config.toml
arch = "vit"
model = "image embedding model"
dataset = "histories of elementary cellular automata, time running down"
train_examples = 73750
image_size = 64
crop_scale_min = 0.8
horizontal_flip = false
translate = 0.12
color_jitter = 0.1
targets = ["rule"]
num_classes = 256
embedding_dim = 64
norm = "layernorm"
norm_position = "pre"
activation = "swiglu"
mlp_ratio = 4
head_dim = 48
fused_qkv = false
bias = "qkv"
qk_norm = false
parallel_block = false
dropout = 0.05
inner_norm = false
drop_path = 0.1
patch_size = [8, 8]
conv_stem = true
layers = 16
width = 160
positions = "relative_bias"
pooling = "mean"
am_softmax_margin = 0.1
am_softmax_scale = 16
init = "xavier_uniform"
residual_init = "none"
optimizer = "soap"
beta2 = 0.99
lr = 0.004
beta1 = 0.9
shampoo_beta = 0.99
eps = 1e-08
precondition_frequency = 32
max_precond_dim = 512
one_sided = false
adamw_lr_other_params = 0.0028
grad_clip = 1.0
steps = 15900
batch_size = 256
epochs = 55.2
lr_schedule = "cosine"
final_lr_fraction = 0
warmup_steps = 1590
weight_decay = 0.06
adamw_weight_decay_other_params = 0.01
Rows from block 8, named by matrix and row number. Rows with one number belong to one attention dimension. Each number is 128 + 24 x the weight over the matrix's rms, rounded and kept within 0 to 255. All counts start at 0.
# v: attention value (model.blocks.8.attn.v.weight, 144x160), inputs 0-159
# proj: attention output (model.blocks.8.attn.proj.weight, 160x144, transposed), outputs 0-159
v.90 [115 144 117 136  90 108 163 123 117  82  98 144 147 178 123  78 122 130 111 133 141 141 138 134  91 147 151 132 119 120 147 161 159 110 115 115 107 116 128 139 122 140 125 173  85 104  99 118 153 110 111 142 135 136 138 130 144  95 149 126 138 144 125 157 142 120 145 128 104 125 156 139 143 106 117 113 108 161 146 144  93 152 144 114 123 124 125 164 129 129 130 130 109 123  96 154 107 102 108 128  85 124 122 131 164 116 129 146 141 132 109 120 173 114  69 136 147 120  80 127 109 149 150 125 113 141 142 109 131 137 107 102 119 118 161 136 142 158 138 101 136 120 131 138 166 133 153 131 114 148 161 119 125 139 125 161 133 125 137  98]
v.91 [ 89 140  93 132 113 129 112 168 144 124 121 150 145 131 135 141 108 112 155 106 127 137 143 124  93 131 124 142 120 121 146 137 116 127 121 123 106 181 140 125 134 115 113 106  96 138 103 140 129 144 122 122 140  55 164 135 112 134 118 109 113 111 101 140 105 131 125 162 149 144 132 113  96 116 149 111 136 149 158 126 126 102 132  91 126  90 123 148 139 152 123 149 100 115 154 159 100  93 177 121  75 138 122 132 124 129 101 135 104 104 125 151 123 157 162 115 161 147 143  86 131 128 105 132 103 137 110 134 146 122  84 116 112 132 121 119 138 154 136 100 174 151 137 133 127 151 163 138 151 130 118 140 146 121 140 105 122 152 112 144]
v.92 [ 65 164 146 120 114 152 132 146 150 112 100 124 169 140 148 163 139 131 104 133 139  98 139 157 162 144 102 132 165 149 112 141 146 104 103 116  92 128 105  97  93 153 127 128  61 163 117 104 151 158 173 123 104 163 155 123 166 136 115 143 157 123 173 112 166 159 118 148 170 122 125 155 163  80 109 146  77 109 129 117 124 172 136 142 145  85 154 153 126 123 123 113 104 147  99 103 119 135 136 159 141  99 150 129 147 110 153 118 117  88  73 113 151 127 137 115 154 136 174 123 145 123 146  98 123 134 142 112 128 110 123 137  92 101 118 154 129 103 165 101 152 138 111 100 104  93 134  96 126 100 142 168 185 135 140 109  94 106 143  91]
v.93 [133 146 119 116 121 134 151  99 139 151 141 105 140 129  86 153 106 100 143 115 127 147 145 158 123 119 112 131 158 145  86 145  89 132 136 139 125 132 108  94 150 124 160 142  99 138  99 119 108 121 146 176 112 146 108 100 114 142  85 148 149 188 147 143 127  96 132 134  81 112 111 106 141 160 117 102 139 129 121  96 177 124 139 150 128 121 113 123 142 160 125 158 138 106 101 128 118 111  87 111 138 131 137 140  99 151 145 121 114 138 117  90 153 118  75 167 157  84 133 103 126 133 141 140 144 150 153 112 149 146  86 156 139 152 133 154  98 103 122 136 107 132 124 147 130 112 133 135 148 119 104 128 152 102 125 116 134 137 120 110]
v.94 [137 135 151 130 155 105 141 142 141 123 139 106  83 127 131 101 124 165 128 140 123 120 124 124 147 135 132 132  97  92 122 120 165  77 112 134 138 112 163 108 161  93 138  89  97 133 120 128 129 136 141 134 101 134 151 148 155 158 140 120 120 131 127 168 149 131 116 161 149 148 113 108 134 131 149 110 172 145 135 121 119 141 103 115  99 113 172  96 107 114 103 134 156 137 170  94 111 128 158 144 164 105 139 128 154  95 120 127 110 115 148 108 135  95 123 138 114 133 134 102 149 133 115 139 120 122 105 177 130 131  99 123 102 127 117 104 136 116 125 130 122 136 111 133 113 154 110 136 115 140 134  87 132 132 140 156 149 114 120 146]
v.95 [146 115 138 123 128 151 112 171 156 134 104 101  94 144 135 160 135 169 159 159 129  87 154 137  87 140 185 130 129 111 123 137 130 116 122  73 155 106 151 122 130 108 134 115 113 142 181 144  92 146 107  78 118  94 170 174 115 119 119 122 109  83 130 122 136 158 161 142 161 135 116 130  93 167 146 114  87 128 110 133 174 133 162 115 107 101 118 146 132 120 108 115  97 165 140  80 126 157 110 121 154 134 119 113 150 121 159 146 162 129 129 130 107 154 111 109 112 116 182 151 130 120 195  96  91 170 177 156 103 121 143 122  84 115 140 120 148 122 138 130 128  93 131 122  92  99 133 149 144 130 119 115 119  98 175 122 140 128 146 183]
v.96 [103  84 152  88 160 118 128  98 101 128  86 163 131 151 162 103 146 194  80  89  86  80  57 100 163 143 166 170 139 146 112 113 147 143  89 111 104 124 120 158 149 114 109 107 108 136  83  97  91  91 121 151 130  98 136 153 184  95 128 148 120  93 115 108 130 105 133 184 121  94  95 114 100 134 119  79 182 126 117 133 115 149 140 150 130 112 129  84 126 148 137 144 104 137  86  98  78 107 138 165 138 169 144 132 110  99 141 112 164 114 119 118 161 127 133 121 139 156  83 147 109 158 141 130 118 145 133 104 124 100 128 121 110 161 139 116 113 125 100 145 141 128 114 128 101  79 124 167 119 114 153 102 110 119 141 121 118  98 117 113]
v.97 [146 114 147 108 152 149 110 194 145 178 109 120 121 108 131 126 137 166 157 117 157 109 125 142 153 109 157 177 113 119 107  61 135 140 118 137 129 134 150 149 145 117  97  78  98 100 142 140 112 117 128 142 112 158 148 153  64 123 148 101 114 120 125 178 137 107 104 109 181 157 110 108 141 130 146 114 125 116 119 116 102 110  84 139 143 138 129  99  52 119 113  94 130  84 150 119 137  94 146 155 126 127 120  95 122  96 170 147 158 112  86 146 134 171 161 129 139 121  89 159 137 152 129 142  89  98 118 140 136  85 128 106 133 150 140 109 149 107 123 155 135  93 109 122 127 116 100 104 110 124 141 135 111 166 104 129  92 158 147  86]
v.98 [141 124 168 141 104 120 122 154 144 110 108 136 167 109 150 142 134 129 131 145 124  93 132 139 135 104 175 131 118 169 111 123 119 128 105 134 138  81 186 129 146 107 134 139 128  98 132 134 111 120 117 136 114 172 178 149 130 169 119 157 145  90 106 138 147 172 124 114 137 117 122  97  94 101 129 129 163  97 140 135 158 145  80 158 105 157 120 133  94 117  74  90 131 140 123 152 129  92  92 139 147 157 122 123  79 114 176 172 114  85 101 151 116 141 188  72 142 139 141  96 125 131 103 129 104 101 113 131 158  75 119 118 155 131 141  98 139 155  88 171  93 162 106 158 115 131 115  98 116 133 129 118 173  98 136  98 152 144 134 123]
proj.90 [125 113 138 110 155 126 133 100 141 147 150 119  97 142 133 156 152 116 150 134  85 112 151 112  93 130 111 126 112 152 124 104 114 127 156 124 117 128 140  89 166 108 136 120 149 127 108 121 121  97 110 150 144  97 102 125 135 100 136 113 102  92 132 127 112 137 139 128 147 171 109 100 107 126 119 131 138 122 140 135 137 115 111 138  97 187 102  97  90 122 145 137 116 127 150 115 145 124 140 118 122  97 129  95 142 145 130 129 132 105 157 121  96 130 159 136  97 142 181 146 146 122 105 152 149 102 148 162 166 136 157 134 181  85 120 107 131 115 119 126  99 153 131 126 121  95 114 142  97 110 122 121 146  93 162 105 111 113 103 152]
proj.91 [143 124 101 176 157 127 126 100 112 144 163 125 122 112 118 123 149 128 120 145 140 137 144 108 160 127 134 113  93 127 103  92 110 124 150  99  98 122  61 118 128 157 119 141 140 115 117 130 157  94  77  88 134 158 117 122 113 118 132 127 119 135 108 115 160  67  94 119 108 115 126 103 146 168 125 110 128 135 104 138 104 130 125 155 124 117 112 120 172  95 140  90 144 128 132 118 136 143 137 143 163 104 141 102 143 167 108 100 125 136 150  84 136  92  88 119  99 134 131 172  88 115 135  99 145 149 119  97 119 133 142 101 127 104 164 114 111 127 115 145  68 113 138 137 116 121 144 109 152  90 137 152 131  91 123 146 134 107 107 120]
proj.92 [173  71 104 118 123 113 119 119 106 122 148 112 107 158 145 114 120 116 138 109 131 137 105 147  97 110 162 116 133 105 116 156  78 114 164  55 131 119 146  95 147 149 155 110 159  68 146 180 138 120 117 120 130 138  66 108 122 139 178 155 123 148  81 125  62 127 117 130 112 154 150 137 132 180 179 133 125 155 152 116 127 165 156 117 112 157 123 107 116  74 121 145 138 101 163 147 148 163  90 108 120 149 111 117 113  95 119 135 147 133 124 126 133 117 114 132 139 117 137 143 111 129 124 175 150 136 120 125 138 138 124 117 111 132 146 112 134 144 138 157 115 106 155 106 157 114 178 151 143 133 102  92  86  80 113 109 137 142 100 194]
proj.93 [112 144 108  90 122 167 110 157 115 128 104 156 115 147 167  86 157 119 156 164 149  91 129 115 142 158 139 163 124  87 156 101 155 136 128 103 144 103 132 148 114 123 120 140 103 152 131 145 144 135 103 107 132  85 132 120 144 142 149 103 105 102 139 168 126 135 144 110 137 122  87 144 134 126 126 142 161 143 175 134  98 151 152  98 128 136 136 129 143 134 102 119 154  90 159 141 124 130 179 134 132 143 140 107 168 114 107  98 130 118 127 112  98 120 172  76 138 141 140 109 140 156 153 170 114 121 138 145 128 112 159 127 135  96 108 114 143 134 104 130 155 134 105  65 130 134 114 142  84 130 122  81  91 116 112 101 108 131 115 121]
proj.94 [140 131  94 131 102 157  93 135 146 126 114 125 143 133 103 120 111 114 131 121 130 130 107 154 139  99 123 143 170 150  88 148 114 152 107 119 129 156 141 123 100 136  93 152 103 145 103  94 133 122 123 130 112 117 150 154 114 112 138 152 110 133 104 105 119  70 126 134  93 165 160 125 136 136 147 135 110 152 119 143 127 117 159 124 116 159 147 129 138 151 125 110 131 151  81 157 168 118 105 137 122 103 142 131 153 170 146 137 147 147 138 128 106 123 142  99 113 133 148 117 144 153  85 120 125 114 149 110  92 133 132 114 136 117 104 147 137 130 123 102 129 114 147 107 155 122 145 134 119 135  99 129 111 144 116 130 108 128 156 132]
proj.95 [105 152 149 114 125 114  83  73 110 101 153 173 143 132 137 112 100 131 112 137 122 165 155 169 116 134  99  64 150 159 103 147 106 111 120 151 165 148  94 115 128 127 109 119 136 155 118 125 112 124 138 129 129 154 101 106 118 107 113 123 143 185 154  99 156 107 103 126  90 128 138 160 128 109 182 156 148 154 161 136 128 126  83 145 118 100 147 119 124 149 131 109 143 104 132 119 164 141 129 105 139 100 138 207 117  82 142 126  77 123 119 118 150 140 141 179 161 163 139 108 137 131 114 134 128  85 131  70 124 162 101 139 116 139 135 151  82 149 139 121 142 139 147 144 162 120 165 122 166 132 150  99 119 122 103 134 129 150 122 107]
proj.96 [160 126 105 173  73 138 158 125 135 140 151 162 141 124 122 124 143  79 145 120 112 159 183  96 131 130 143 114 161 130 105 125 121 151 175 136 138 135  97 117 106 116 113 133 116 105 124 135 112  91 151 143 116 143 117 130  93 123 142 138 146 127 131 147 131 131 139  80 126 141 135 142 149 127 121 106  87 151 197 117  90 114 113  90 162 144  93 154 106 120 105 112 165  98 177 160 146 175 112 125 130 115  95 106 145 129 111 116 127 118 144 160  82 132 156 102 104  86 104 132  93  98 106 116 124 129 116 149 132 137 157 136 125 175 108 125  74 115 160 141 123  94 102 157 156 109 145  75 137 113  93 157 114 169 130 124 119 138 125 127]
proj.97 [133 160 114 131  90 116 155  71 129 139 164 147 170 185 146  80 125 125 112 130 144 138 166 101  97 153 112 149 120 126  98 141  91 155 155 155 107 114 106 120 142 160 157 137 195  99  88  90 130 112 138 116 127  96  82 126 152 134 145  89 137 121 114 149 136 141 209 147 128 112 118 113 105 129 104 106 116 137 121 168 126 144 148 146 117 138 133 121 132 112 136 156 148 135 133 131 151 125 105 139 127  97 113 158 113  96 141 111 141 121 158 134 128 112 174 116 151 163 100  84 155  91 121  88 144 148 145 147 100 152  80 117 126 108 173 133 118 189 111  95 119 131 116 116 122 109 142 147 143 132 143 137 167  95 175 137 164 167 132 150]
proj.98 [ 82 149 106 124 132 142 107 133 108 121 141 174 111 146 113 113 125 115 135 104 153 100 158 156 148 148  98 144 140 107 157 169  76 173 156 127  77 193 101 102 135 147 143  93 130 111 181 110 126 161 105 101 120 113  80 154  92 131 129 107 119 151 142 114 144  95 147 127 117 168 176 144 113 135 125 118 150 171 118 127  94 140 106 148 142 134  94 117 131 163 125 166 159 102 131 107 125 114 123 135 168 147 119 166 116 121 137 113 177  97 167 116 134 146 117 167 150 134  70  92 148 144 145  91 152 104 124 129 115 127  92 102 165 150 138 163 126  98 174 104 159 159 131 105 138  89 124 128 132 136 126 139 106 150  95 148  98 117 124 169]